python train.py --model="text-conditioned image diffusion model" --dataset="drawn human figures in many poses" --train_examples=48750 --image_size=48 --horizontal_flip=false --conditioning="text" --arch="dit" --objective="epsilon" --cond_dim=256 --tokenizer="word" --vocab_size=44 --text_encoder_width=256 --text_encoder_layers=6 --text_encoder_norm="layernorm" --text_encoder_norm_position="pre" --text_encoder_activation="gelu" --text_encoder_mlp_ratio=4 --text_encoder_head_dim=48 --text_encoder_fused_qkv=true --text_encoder_bias="qkv" --text_encoder_qk_norm=false --text_encoder_parallel_block=false --text_encoder_inner_norm=true --text_encoder_moe="soft" --text_encoder_drop_path=0.05 --text_encoder_num_experts=32 --text_encoder_moe_every=2 --text_encoder_expert_mlp_ratio=0.25 --text_encoder_slots_per_expert=2 --text_encoder_shared_expert=true --text_encoder_positions="rope" --cond_dropout=0.2 --norm="layernorm" --activation="gelu" --mlp_ratio=4 --head_dim=64 --fused_qkv=true --qk_norm=true --inner_norm=false --moe="soft" --num_experts=8 --moe_every=2 --expert_mlp_ratio=0.5 --slots_per_expert=2 --shared_expert=true --patch_size=[8, 8] --layers=12 --width=128 --positions="sincos" --residual_init="scaled_by_depth" --optimizer="soap" --beta2=0.95 --lr=0.0033 --beta1=0.95 --shampoo_beta=0.95 --eps=1e-08 --precondition_frequency=50 --max_precond_dim=1024 --one_sided=false --adamw_lr_other_params=0.0018 --grad_clip=3.0 --steps=8300 --batch_size=384 --epochs=65.4 --lr_schedule="wsd_sqrt" --decay_fraction=0.3 --final_lr_fraction=0.01 --warmup_steps=410 --weight_decay=0.1 --adamw_weight_decay_other_params=0.01
Rows from expert 0 of block 3 of the denoiser, named by matrix and row number. Rows with one number belong to one neuron. Each number is 128 + 24 x the weight over its row's rms, rounded and kept within 0 to 255. All counts start at 0. After the name is the row's rms in percent of the matrix's.
# up: expert up (model.blocks.3.mlp.up, 8x64x128), inputs 0-42
# down: expert down (model.blocks.3.mlp.down, 8x128x64, transposed), outputs 0-42
up.17 148 [134 148 137 123 142 144 115 128 165 125 132 152 120  70  64 109  88  95 119 106 133 115 129 100 148 121 116  97 123 150 140 133  88 116 148 154 192 138 140 123 135 148 138]
down.17 111 [140  89 160 149 120 143 123 131 122 121 126  71 135 118 112 124 152 142 103 118 142 138 141 129 162  99 127  99 114 121 130 144 118 124  74  98 166 120 126 152 105 113 115]
up.18 118 [147 149  96 118 161 134 136 103  81 116  97 105 149 115 166 115 132 141 131 127 136 110 136 133  89  86 114  77 131  82 119 104 145 162  82 110 119  80 119  98 146  99 136]
down.18 126 [144 159  66 123 106 115 126 132 104 135 159 130 123 124 127 118 111 126 128 124 135 135 125 127  94 121 111 160 134  97 135 130 135 122  93 154 141 115 141  87 111 115 128]
up.19 071 [ 73 124 133 187 147 134 144 105 126 160 144 141 149 117 136 131 112 127  81 116 169 117 120 106 159 155 160 144 144 138 107 147 160 108  78 112 169 104 110 120 143 136 125]
down.19 061 [ 51 106 139 130 137 113 137 140 139 101 140 118 142 138 137 139  89 126  48 126 126 131 136 131 128 157 127 147 150 122 112 116 102  90 209 132 117 117 149 105 148 127 141]
up.20 063 [130 139  93 148 138 103 135  88 131  95 131 143  97 130 179 124 182 132 127 125 122  78  80 129 152 124 108 120 117 121 184 136 176 162 107  87 106 121 120 119 155 118  97]
down.20 061 [188 215 125 131 135 139 114 109 138 146 131 122 133 107 103 148  72 129 125 125 137  85 103 126 134 127 133 143 119 138 136 130  87 121 118 133 139 140 133 152 137 123 121]
up.21 124 [139 134  88 157 152 132 129 139 148 147 133 122 108 131 147 119 138 131  92 144 160 143 128 130 125 148 149 162 149 116 127 126 138  90 150 115 165 134 146  98 121 112 137]
down.21 119 [154 204  93 122 122 100 124 125 150 120 146 129 120  91 121 108 108 136 172 154 125 151 140 132 127  99 125 158 135 124 133 156 118 114  79 140 158 160 132 154 137 176 117]
up.22 137 [ 94 124  99 111 103 131 111 131  87 136 150 106  95 131 131 119 133 107 138  88  98 134 105 128 141 139 103 124 123 119 150 127 133 114 142 136 142 138  95 125 120 115 111]
down.22 156 [126 113 159 129 160 147 150 139 116 125 109 127 133 144 137 121 173 135  39 116 102 137 146 117 122 168 143  97 140 141 150 107  97 114 157 131 131 145 132 115 106 102 128]
up.23 068 [ 90 139 127 120  94 145 106 130  82 113 111  88 107 108  81  92 102  80 128 103 100 126 145  87  84  94 117 123 109  81  99 115  93 143  75 104 132 152  77 137 129 111  78]
down.23 074 [176 107 115 123 109 113 121  99 132 113 126 126 129 119 114 116  74 110 163 136 135 163 177 109 136 123 131 122 129 117 120 113 159 112 181 104 138 106 125  96 132 119 110]
up.24 068 [148 140 132 156 150  95 120 131 120 132 103 162 104 104  88  96 148 122 144 130  97 132 116 127 103 143 112 133 114 132 130 136 106 109 114 147 103 150 114  97 143 148  71]
down.24 072 [207 127 149 135 145 151 126 125 120 139 136 135 127 127 112 137 119 129 135 148 128  99 140 120 127 142 124 164 131 152 126 134 119 104 138 116 154 132 105 141 130 118 147]
up.25 132 [121 135 121 154 138 127 171 126 140 100 117 129 144 130 131  99  96 135 114 120 136 145 136 106 132 145 120 161 142 135 163 146  85 115 119 124 153 126 108 123 149 175 143]
down.25 146 [133 112 136 106 114  93 142 123 125 144 176 106 126 114 117 141  61 129 181 156 137 133 127 129 123 108 115 115 144 158 128 138 182 130  84 137  99 140 120  99 121 162 135]
up.26 111 [133 123 109 130 127 124 128 150 130 126 134 164 145 159 160 130 130 151 117 111 136  97 111 146 127 138 152 190 152 112  96 139 106 129 106 129  90 124 130  92 122 110 145]
down.26 106 [106 155 143  92 164 158 130 117  93 120 138 123 149 161 133 109 101 138 124 136 142 162 108 143 133 123 110 134 148 120 140 168 123 120 148 130 108 167 133 105 150 131 107]
up.27 056 [157 178 164 147 172 135 151 114 140 105 122 118 147 137 105 119 141 127 129 166 137 139 140 164 135  99 100 167 147 146 158 132 167 126 122 145 133 136 128  95 115 103 137]
down.27 059 [255 177 118 128 132 143 120 137 133 120 109 140 130  81 123 139 103 138 148 131 139 152 117 111 124 131 121 119 122  93 141 124 125 127 141 125 167 133 133 136 144 132 123]
up.28 099 [145 125 118 120 170 124 164 101 107  91 116 124 138 121 154 135 112 123 139  95 141 130  79 136 131 113 159 124 165 136 186 112 148 161 110 153 176 150 151 114 118 134  99]
down.28 111 [133 140 123 131 162 177 133 135 132 158 176 144  98 101 117 128 132 131   0  92 129 110 118 128 115 159 153 149 111 112 114 105 147 113 120 122 132 179 121 131 110 109 144]
up.29 101 [175 120 118 151  89 169 122 161 104 130 117 138 117 136 142 162  91 147 124 136 128  96  94 128 150 136 102 141 147 132 115 145 145 150 125 134  98 172 131  58 123 109 147]
down.29 102 [130 146  63 153 126 187 120 119 127 129 140 113 123 102 152  91  72 119 142 121 147 162 119 151 154 167 109 120 133 119 110 160 118 130 114 123 145  65 125 108 143 124 117]
up.30 119 [129 135 136 121  75 185 155 160 113 153 129 122 167 126  96 122 150 132  64 145 140 104 133 101 149 131 118 124 111 108 102 129 115 134 137 118 131 119 140  72 129 122 162]
down.30 137 [141 152 134 118 152 104 119 133 109 129 118 143 136 127 122 140 137 130 176 131 140 116 136 127 176  92 136 119 147  95 144 139  96 132 143 103 140  85 143 144 153 129 145]
up.31 057 [152 122 111 137 119  92 124 150 130 134 116 145 117 106  87 101 144 123 114 146 138 145 126 117  99 131 111 109 126 125 150 131  80 109 148 138 103 177 119 113 119 185  84]
down.31 062 [209 125 141 133 150 138 126 135 141 124 118 114 132 122 112 118 126 122 160 139 125 100 152  96 128 138 144 135 119 137 101 146 130 116 185 111 139 123 103 146 100 129 140]
up.32 080 [154 121 136 125 131 151 135 127 150 127 119 127 133 117 104 121  94 106 148 108 123 134 101  85 142 118 102 147 153 161 132 178 137 105  74  80 134 165  96 107 151 144 127]
down.32 073 [ 21  92 137 121 122 125 130 142 140 122 149 140 119 119 129 122 119 127 117 120 121 157 118 124 135  84 154 132  95 131 148 125 140 146 184 125 115 100 123 116  85 148 150]
up.33 059 [125 117 129 100 116  81 117 125 115 112 143 123 113 139 116 125  81 122 127 121 150 150 132 120 106 121 131 152 169 149 166 135 114 117 139 100  89 157 101 139 168 125 125]
down.33 063 [145  72 134 135  98  75 127 132 138 124 135 108 121 106 126 117 123 110 119 132 127 142 124 134 150 114 136 117 122 125 124 118 138 126 140 123 165 121 105 152 159 147 119]
up.34 084 [ 95  97 133 123  92 137 120  99 113 130 102 144  99 110 131 109 107 133 154 122 152  71  92 140 145  94  97  67 112 130  77 133 123 173  65 123 127 124 134 152 128 116  84]
down.34 082 [120 229 149 143 146 174 148 114 115 148  83 152 112 161 131 127 116 152 100 128 118 115 139 132 142 135 126 182 116 127  81 129 129 123 140 132 103 176 118  45 109 114 143]
up.35 092 [121 162 136 149  96 166 175 131 103 128 102 113 134 138 145 147  94 118 136 133 141 106 133 140 148 132 137 169  96 150 132 139 137 149 102 148 120 102 144 118  98 149 124]
down.35 096 [138  65 147 144  79 159 133 116 112 133 109 159 141 116 112 132  82 131  51 123 139 193 139 120 103 154 159 109 135 157 130 131 166 123 116 122 110  98 155 125 155 114 129]
up.36 076 [122 101  98 141 114 102 131 124 111 136 127 145 131 109 121 124  91  84 131 118 149 132 104 102 113 130 102 163 151 142 127 161 106 144 103  80 108 127  99 103  93 128 114]
down.36 085 [154 135 103 147  94 159 123 116 116 115 164 124 161 116 143 123 136 118  91 115 146 137 127 138 143 134 117 140 144 114 132 157 136 140 152 123 153 132 100 119 116 124 127]
up.37 058 [198 117 145 134 137  84 147 127 110 148 122 123  78 109  79 140 147 115 149 159  74 115 120 137 138 120 135 164 106 143 118 140 119  98  96 109  85 104 132  77 118 150  92]
down.37 066 [242 121 140 114 113 112 136 150 124 141 140 150 120 113 140 151 105 141 145 138 124 110 118 129 123 129 126 156 156 134 121 126 101 103 157 130 156 166  95 154 139 121 136]
up.38 175 [125 119 115 111  51 136 134 112 121 113 160 128 146 126 141 154 128 117 118 136 121 107 149 133 158 103  85  94 130 154  89 105 143 148 126 107 125  94 119 161 158 151 147]
down.38 149 [168 124 135 146 113 101 129 121 133 141 107 134 125 136 102 120 179 136 131 157 133 154 129 133 168 103 124  76 112 105 124 113 122 133 151 112 143  62 113 148 152 121 120]
up.39 107 [125 132 112 134 162  98 148 123 140 108 161 184 169 101 133 100 127 144 121  88 109 123 140 118  95 162 106 125 142 137 100 113  75 129 100 149 158  70 120 104 154 111  90]
down.39 123 [123 159 144 119 101  93 140 107 148 100 131 121 101 107 124  82  52 119 169 124 117 192 121 123  89 137 112 177 145 122 128 138 191 141 121 149  82 165 136 149  98 124 137]
up.40 112 [ 93 125 161 140 137 145 130 100 115 130 123 100 164 118 134 151 103 131 113 156 138  96 110 113 131 121 145 150 143 128 125 163 148 160 170 122 128 143 144 127 119 145 133]
down.40 092 [122 194 164 111 124 154 122 123 131 142 126 152 127 112 132 154 166 115 167 107 100 129 112 131 125 148 108 145 119 163 104 122  77 130 121 140 107 172 130 114 163 139 150]
up.41 072 [160 106 148 104 134 155 162 152 112 152 106 130 113 142  90 166 117  94 142 104 124 132 116 118 144 123 146 167 123 127 147 158 159 128 126 111 150 178 131 105  93 129 122]
down.41 083 [120 137 187 145 175 134 135 116 131 120  98 127 116 125 125 151 142 151  59 112 128  91 141  99 129 161 141 135 119 156 133 123 156 119 127 110 144  69 119 112 121 110 130]
up.42 089 [151 109 127 137 114 148 137 105 155  99 141 156 120 138  98  91  91 132 124  96 122 120  62 135 136 121 119 119 155 127 156 137 130 138 101 173 149 127 152 144 147 195 122]
down.42 095 [142 147 166 106 184 172 125  90 115 167 111 132 141 117 107 121 111 127 125 120 146 154 130 143 158 143 132  73  84 103 117 143 135 107  94 118 133 147 149  95 161 137 124]
up.43 085 [137 134 138 151 153 120 149 108 129 114 100 103 140 164 207 103 108 138 136 173 158 130 134 118 147 120 153 156 143 123 176 135 158 127 137  96 106 138 127  98 107 120 138]
down.43 092 [125 105  50 108 113 109 131 133 153 143 157 123 145 127 121 134  83 127  76 116  96 108 111 131 115 144 145 143 131 128 136 106 170 122 109 146 132 133 133  94 135 115 105]
up.44 036 [168  89 122 173 115 113 105  86 161  78 139 137 111 152 157 125 113 112 125  91 139 139 112 105 123  85 172 159 142 163 131 168 144 127 106 133 128 146 107 119 143 121 140]
down.44 043 [173 108 113 143 143  87 126 151 129 149 116 145 137 121 148 127  62 124  76 101 144 161 119 111 131 114 145 134 129 123 108 128  82 133 171 106 161 126 149 113 109 103 107]
up.45 110 [113 166 153 143 101 159  94 117 122 132 118 113 124 118 147  99 140  93 128 164 117 137 114 111 159 137 175 145 173 113 148 154 117  84 189 161 139 105 131 163  93 120 139]
down.45 114 [130  99 152 129 140  97 136 124 126 148  95 130 140  86 124 124 176 153 100 123 118  86 139 125 144 136 130 106 150 130 161 108  83 112 111 130 161 177 132 169 161 146 159]
up.46 118 [146 179 123  99 118 130 105 125 120 151 171 134 142 124 161  91 183 102 151 143 101 130 112 127 141 166 127  91  81 126 151 121 158 118 114 105 139 154 183 116 151 134 114]
down.46 122 [151  37 144 126 115 167 130 147 126 139 135  96 127 101 122 140  89  87 148 124 117  98 120 141 140 142 139 125 157 129 138 141 158 136  86 157 165 171 117 141 170 128 152]
up.47 041 [116 189 157 128 101 141 148 156 121 130 131 102 146 146 129 112 129 142 131 129 126 120 109 147 103 104 121 102 106  97 123 179 113 155 200 149 109 122 137 108 143 112 163]
down.47 058 [244   0 129 135 142 156 128 119 132 140 121 142 144 136 139 158 136 122 108 107 148 142 121 143 148 129 141 118 132 110 137 166 122 138 138 106 183 130 120 151  85 136 129]
up.48 052 [131 114  99 185 146 139 159 111 154 132 135 137 107 106 113 107 118 113 107 117 127 147 102 126 134 129 116 109 107 118 110 119 135  99 103  87 156 112 119 118  82 176 134]
down.48 048 [147 201 114 138 139 118 119 111 148 120 109 144 130 151 136 145 117 156 138 121 132 127 113 138 126 151 107 100 128 109 149 125  93 103 177 121 138  71 130  86 122 129 127]